Weights of a small class-conditioned image flow-matching model: norm layernorm, 72500 training examples.
Rows from block 11 of a small class-conditioned image flow-matching model, named by matrix and row number. Rows with one number within an expert belong to one neuron, the router's apart. Each number is 50 + 15 x the weight over its row's rms, rounded and kept within 0 to 99. All counts start at 0.
Before each expert's rows are labels from the 100 images, of 14976 (inputs lightly noised), where the router gives the expert most weight on average: "top examples" is what is common among them. Only what is clearly more common there than usual is listed. The data: rendered dice on a table.
# router: slot weights (model.blocks.11.mlp.router.weight, 8x256), inputs 86-171
# up: expert up (model.blocks.11.mlp.up, 4x128x256), inputs 86-171
# down: expert down (model.blocks.11.mlp.down, 4x256x128, transposed), outputs 86-171

# expert 3
top examples: dice: three; blue die; purple die; red die
router.6:52 62 40 39 66 30 58 45 54 15 57 43 32 48 48 51 35 37 58 40 67 49 40 32 45 53 65 48 30 32 67 40 71 36 33 52 43 22 50 42 64 85 47 45 39 32 33 56 55 80 67 66 43 41 55 62 25 43 49 46 50 58 45 35 44 50 38 73 76 58 64 70 58 55 58 36 38 64 63 47 41 46 64 55 77 51
router.7:73 15 49 31 34 58 48 57 49 52 28 31 59 50 56 78 64 69 58 46 44 17 37 40 66 54 44 69 58 69 57 46 34 56 39 40 49 65 73 56 42 69 52 64 50 41 23 26 30 69 63 71 55 47 39 54 41 56 49 26 44 47 33 22 60 35 56 57 71 77 68 22 59 60 59 47 58 54 74 61 52 38 50 44 66 54
up.0:59 15 34 68 39 48 55 54 57 17 36 62 39 32 55 91 59 59 57 36 55 55 50 70 17 00 23 38 57 42 70 47 29 45 50 72 75 63 47 14 71 52 49 61 58 38 51 46 37 48 50 43 43 52 40 20 42 47 55 45 52 23 32 33 47 72 53 52 54 52 32 30 50 57 48 45 48 52 61 61 57 40 64 47 58 51
down.0:54 51 44 43 59 57 63 52 51 50 22 59 52 45 35 41 65 54 71 74 66 58 39 48 42 33 55 49 68 58 64 58 41 55 70 66 66 54 57 51 55 57 48 50 54 20 55 48 72 14 74 66 71 38 50 32 45 53 48 44 44 58 63 84 51 70 63 60 63 32 29 43 45 42 79 38 35 49 49 52 71 56 29 13 71 68
up.1:11 49 51 64 49 43 56 44 62 78 76 58 58 80 73 64 64 69 38 69 46 50 62 39 59 67 48 63 45 56 22 34 51 78 84 47 41 58 59 43 39 42 56 72 47 75 44 45 52 39 56 72 54 55 44 76 46 56 44 40 66 82 51 68 58 44 36 33 43 46 70 51 34 36 50 30 47 40 69 34 52 53 60 63 34 65
down.1:41 70 30 47 47 41 43 62 58 07 45 56 44 58 59 43 61 34 46 27 59 44 58 31 46 55 65 35 41 42 46 70 39 36 30 31 30 63 33 35 61 34 31 91 61 61 31 34 17 89 28 58 70 58 67 43 46 56 61 56 72 44 61 20 43 41 70 56 47 83 58 30 71 49 47 45 36 27 59 63 30 37 29 32 38 41
up.2:46 54 61 52 39 36 50 65 28 75 59 50 67 28 43 36 24 49 25 59 30 49 40 66 60 59 53 45 50 30 20 45 59 62 73 16 45 51 44 64 29 43 49 62 76 60 75 55 77 35 39 37 29 45 50 57 48 56 39 73 72 64 65 89 60 33 62 36 15 46 57 79 42 39 48 58 36 42 25 42 58 63 22 59 44 50
down.2:58 58 60 55 41 59 65 61 43 68 37 69 70 58 49 60 43 52 42 80 56 62 34 80 50 53 72 74 44 57 72 45 61 45 64 73 39 93 45 56 32 34 59 30 54 53 56 57 78 06 33 39 51 46 58 45 39 63 24 73 40 54 39 61 89 54 57 35 54 50 48 40 40 60 23 72 50 60 38 60 42 59 45 29 54 44

# expert 2
top examples: black die; dice: three
router.4:62 56 34 62 35 23 80 41 68 52 59 51 45 40 50 59 75 57 50 36 55 63 60 28 67 60 26 51 77 65 35 60 39 46 59 31 51 19 42 69 31 64 55 41 53 30 49 43 39 39 18 50 54 48 32 56 62 72 75 20 33 57 31 09 52 68 57 32 54 29 37 35 40 43 15 40 30 52 47 80 66 32 31 44 77 41
router.5:60 61 56 43 33 35 27 79 62 41 26 24 58 48 71 41 55 51 78 41 52 26 31 71 53 55 65 56 39 56 49 45 54 44 41 39 52 61 64 61 28 31 63 48 44 43 56 25 49 76 56 44 54 52 43 62 29 45 40 32 44 50 53 58 42 22 82 66 56 77 35 36 87 60 59 74 66 22 54 41 45 35 51 54 74 46
up.0:44 38 63 25 36 37 63 42 69 50 51 48 77 67 66 53 54 68 35 77 20 53 43 47 45 70 72 61 48 71 41 41 67 63 71 26 17 64 61 47 43 39 55 90 48 64 52 48 44 77 49 65 38 49 69 63 45 35 56 63 48 76 54 60 55 46 51 77 49 55 59 39 62 46 47 70 63 50 51 40 32 24 42 66 34 53
down.0:74 61 39 56 54 33 51 59 59 53 66 48 43 54 43 72 50 53 61 31 61 43 58 32 53 39 21 52 59 61 41 50 43 56 32 56 38 42 40 47 47 55 76 39 45 51 30 38 41 49 44 59 48 63 42 25 38 42 70 46 74 35 11 45 49 66 39 59 43 62 50 20 80 43 79 45 32 30 30 46 60 37 53 43 60 58
up.1:59 45 35 35 68 26 58 45 40 55 71 56 73 59 45 44 46 62 37 62 44 45 51 36 48 74 48 56 70 33 54 52 67 26 16 42 17 77 70 63 23 64 63 78 70 45 50 62 47 40 54 62 53 33 66 59 56 56 28 68 35 84 53 50 62 62 36 50 65 50 29 60 34 47 51 41 23 49 11 69 58 49 32 53 62 56
down.1:72 29 57 37 49 59 71 17 34 46 59 80 81 37 62 71 42 66 41 42 48 43 59 55 56 79 40 62 79 37 56 59 56 67 39 57 46 76 61 55 64 60 62 71 72 20 49 35 54 35 57 56 56 55 46 56 60 66 61 80 48 79 48 73 63 57 76 63 64 49 49 48 57 42 35 48 32 74 55 80 50 62 58 24 18 65
up.2:57 53 63 84 48 54 63 29 61 79 45 50 54 93 65 52 55 48 56 85 19 63 47 51 72 45 27 45 51 48 53 46 48 73 56 77 67 50 42 29 23 67 52 30 46 45 11 57 42 31 59 48 31 49 30 42 41 70 44 47 56 43 52 32 37 13 34 49 81 46 67 32 64 54 75 71 52 32 43 63 63 47 94 63 41 63
down.2:87 39 36 33 40 45 70 28 57 48 42 71 67 53 80 64 40 60 47 69 78 37 49 65 47 28 67 73 54 54 69 41 66 56 50 56 42 94 70 46 77 67 39 65 37 54 33 36 60 70 51 52 38 45 55 43 32 67 40 84 70 59 51 91 56 46 57 60 62 50 84 41 35 40 53 63 49 38 68 61 27 43 59 31 32 63

# expert 1
top examples: dice: three; white die; pink die; yellow die
router.2:52 51 36 51 62 61 40 67 67 48 58 34 50 56 43 21 53 56 43 35 99 61 47 51 54 64 46 65 39 13 33 69 45 47 62 41 34 57 69 72 41 40 52 64 52 41 50 70 64 22 37 61 57 38 56 68 91 52 50 48 33 68 39 52 72 56 58 35 67 54 62 52 13 47 49 41 23 53 62 47 52 27 54 53 57 52
router.3:67 39 48 76 48 46 70 69 50 43 48 44 53 49 52 58 36 54 42 53 63 53 30 60 63 44 44 54 61 31 46 40 53 34 58 47 57 57 35 56 19 72 50 24 60 47 65 66 62 10 31 36 43 45 31 63 47 56 36 82 37 75 43 50 60 53 49 23 74 42 59 39 27 71 20 50 50 46 24 70 51 51 54 28 62 58
up.0:43 41 96 64 51 43 41 45 57 45 47 36 51 45 22 34 47 40 50 23 41 56 53 31 76 85 63 60 35 66 43 59 52 47 36 80 60 56 40 59 39 27 32 38 32 54 38 40 67 61 44 72 52 49 66 49 46 01 77 32 31 55 53 41 46 44 44 58 60 62 58 78 85 76 61 68 67 66 68 32 35 84 48 71 56 40
down.0:62 64 75 47 63 94 43 61 68 39 46 22 44 61 47 48 59 45 75 45 63 49 38 48 67 82 44 30 35 40 40 60 65 44 65 28 50 56 57 38 55 27 52 58 58 61 29 67 80 49 44 49 39 73 32 61 67 33 80 54 56 59 61 55 37 22 68 45 75 70 77 45 66 28 68 48 35 23 49 39 33 44 54 63 57 45
up.1:31 71 23 61 37 53 46 58 50 53 40 46 60 72 52 31 66 38 58 59 47 40 51 62 56 60 60 39 26 42 47 43 42 63 72 80 15 62 82 57 46 37 75 68 63 52 28 38 47 54 63 12 13 42 56 60 40 51 23 30 39 74 46 54 31 28 53 71 51 71 50 47 67 82 60 81 69 23 63 40 13 49 48 73 57 37
down.1:35 76 49 49 51 71 29 64 54 39 17 35 58 64 39 39 38 35 38 56 69 68 51 50 72 66 68 54 26 32 49 51 42 52 60 61 38 62 52 46 45 38 43 48 59 66 30 56 62 45 39 54 33 69 49 77 38 20 55 60 55 66 50 61 30 40 48 67 63 76 61 47 49 68 81 58 29 41 40 72 11 63 44 66 58 28
up.2:58 47 59 49 76 34 67 55 38 36 68 50 69 33 31 82 55 43 67 62 19 62 82 43 28 54 52 34 73 59 55 70 35 55 64 54 33 40 48 48 56 50 38 45 58 16 52 57 39 64 67 69 73 67 44 16 54 66 70 47 40 44 40 37 18 45 55 56 36 26 49 83 47 43 39 51 63 50 57 61 69 59 41 46 53 39
down.2:25 69 34 49 39 52 45 57 41 57 47 47 47 82 68 36 41 36 42 57 78 47 31 40 50 39 44 53 37 41 49 31 75 41 47 51 54 63 57 64 30 61 43 69 36 75 53 52 72 56 45 36 29 45 42 77 03 33 37 90 66 82 45 71 72 48 47 59 69 73 49 38 47 61 62 54 14 59 37 26 47 54 61 37 62 66

# expert 0
top examples: dice: one; total: 1
router.0:61 49 34 68 49 34 39 39 47 46 56 26 55 68 39 41 59 37 72 61 56 49 62 59 58 55 29 60 30 38 45 44 64 33 46 49 72 72 54 50 23 53 58 54 52 48 38 40 33 55 38 34 57 42 50 51 61 29 60 44 57 48 43 16 46 61 59 50 35 64 34 25 66 57 39 56 49 41 42 47 64 33 70 66 52 63
router.1:18 46 56 35 53 58 69 41 38 46 63 71 71 25 62 52 36 75 22 51 40 50 67 51 39 69 50 36 61 43 49 42 66 40 56 48 28 41 52 68 53 60 63 55 55 51 71 69 57 25 48 58 61 42 60 56 74 94 46 53 37 68 80 57 51 45 50 42 33 20 24 86 46 19 24 43 53 50 47 54 57 57 44 48 06 39
up.0:48 47 60 46 34 54 70 24 41 48 23 54 73 69 46 47 50 79 29 75 50 53 12 82 59 45 38 57 76 45 72 18 44 55 39 62 33 52 50 55 67 46 66 60 46 36 21 63 51 17 55 52 50 26 37 39 44 77 13 64 42 52 63 73 61 49 54 49 59 49 55 69 40 55 54 44 45 28 43 65 60 66 46 27 48 66
down.0:58 54 62 68 53 27 51 72 82 33 63 56 34 43 27 51 48 28 64 42 33 40 81 24 40 50 70 59 34 52 39 80 51 41 59 53 68 44 30 31 34 39 11 33 46 66 61 40 38 58 56 45 45 76 47 52 33 17 70 44 54 52 32 24 43 55 43 74 52 52 64 29 44 69 59 72 56 54 44 38 57 50 35 54 74 39
up.1:31 05 74 36 33 56 35 59 46 55 51 24 27 43 66 52 59 46 42 43 38 12 32 57 59 31 70 48 53 62 51 54 35 34 39 38 57 43 46 31 74 54 58 59 29 52 49 33 29 40 56 27 36 49 59 57 27 46 39 45 53 27 61 73 38 42 50 38 50 66 56 69 48 77 50 46 59 74 39 31 60 60 42 46 67 46
down.1:26 37 64 63 54 42 37 78 39 63 42 33 36 63 45 32 63 40 70 66 31 37 47 54 72 39 61 37 33 76 34 52 46 47 39 18 63 45 41 37 52 47 64 74 54 72 66 43 28 48 63 29 51 46 62 52 49 31 53 36 60 43 75 68 40 35 46 38 47 57 34 62 56 41 66 38 67 52 42 36 59 56 24 77 58 71
up.2:60 66 87 47 27 48 24 50 38 62 27 32 71 50 50 41 16 56 37 68 34 45 41 39 68 57 55 37 45 36 51 69 51 52 49 56 34 50 53 50 36 60 41 14 38 38 42 34 72 37 21 62 48 42 21 72 47 64 21 78 27 47 56 82 63 48 43 47 76 55 63 38 28 56 44 52 23 60 39 46 38 60 48 46 56 36
down.2:53 58 24 62 63 53 55 54 53 48 62 64 19 66 44 50 68 47 58 46 63 34 49 67 48 49 38 64 54 57 40 45 59 45 52 40 52 50 52 17 62 62 43 85 40 58 28 67 21 62 78 39 46 67 66 30 39 39 68 33 66 65 50 28 45 68 57 64 30 38 50 48 51 33 52 47 75 46 51 64 54 47 42 57 53 68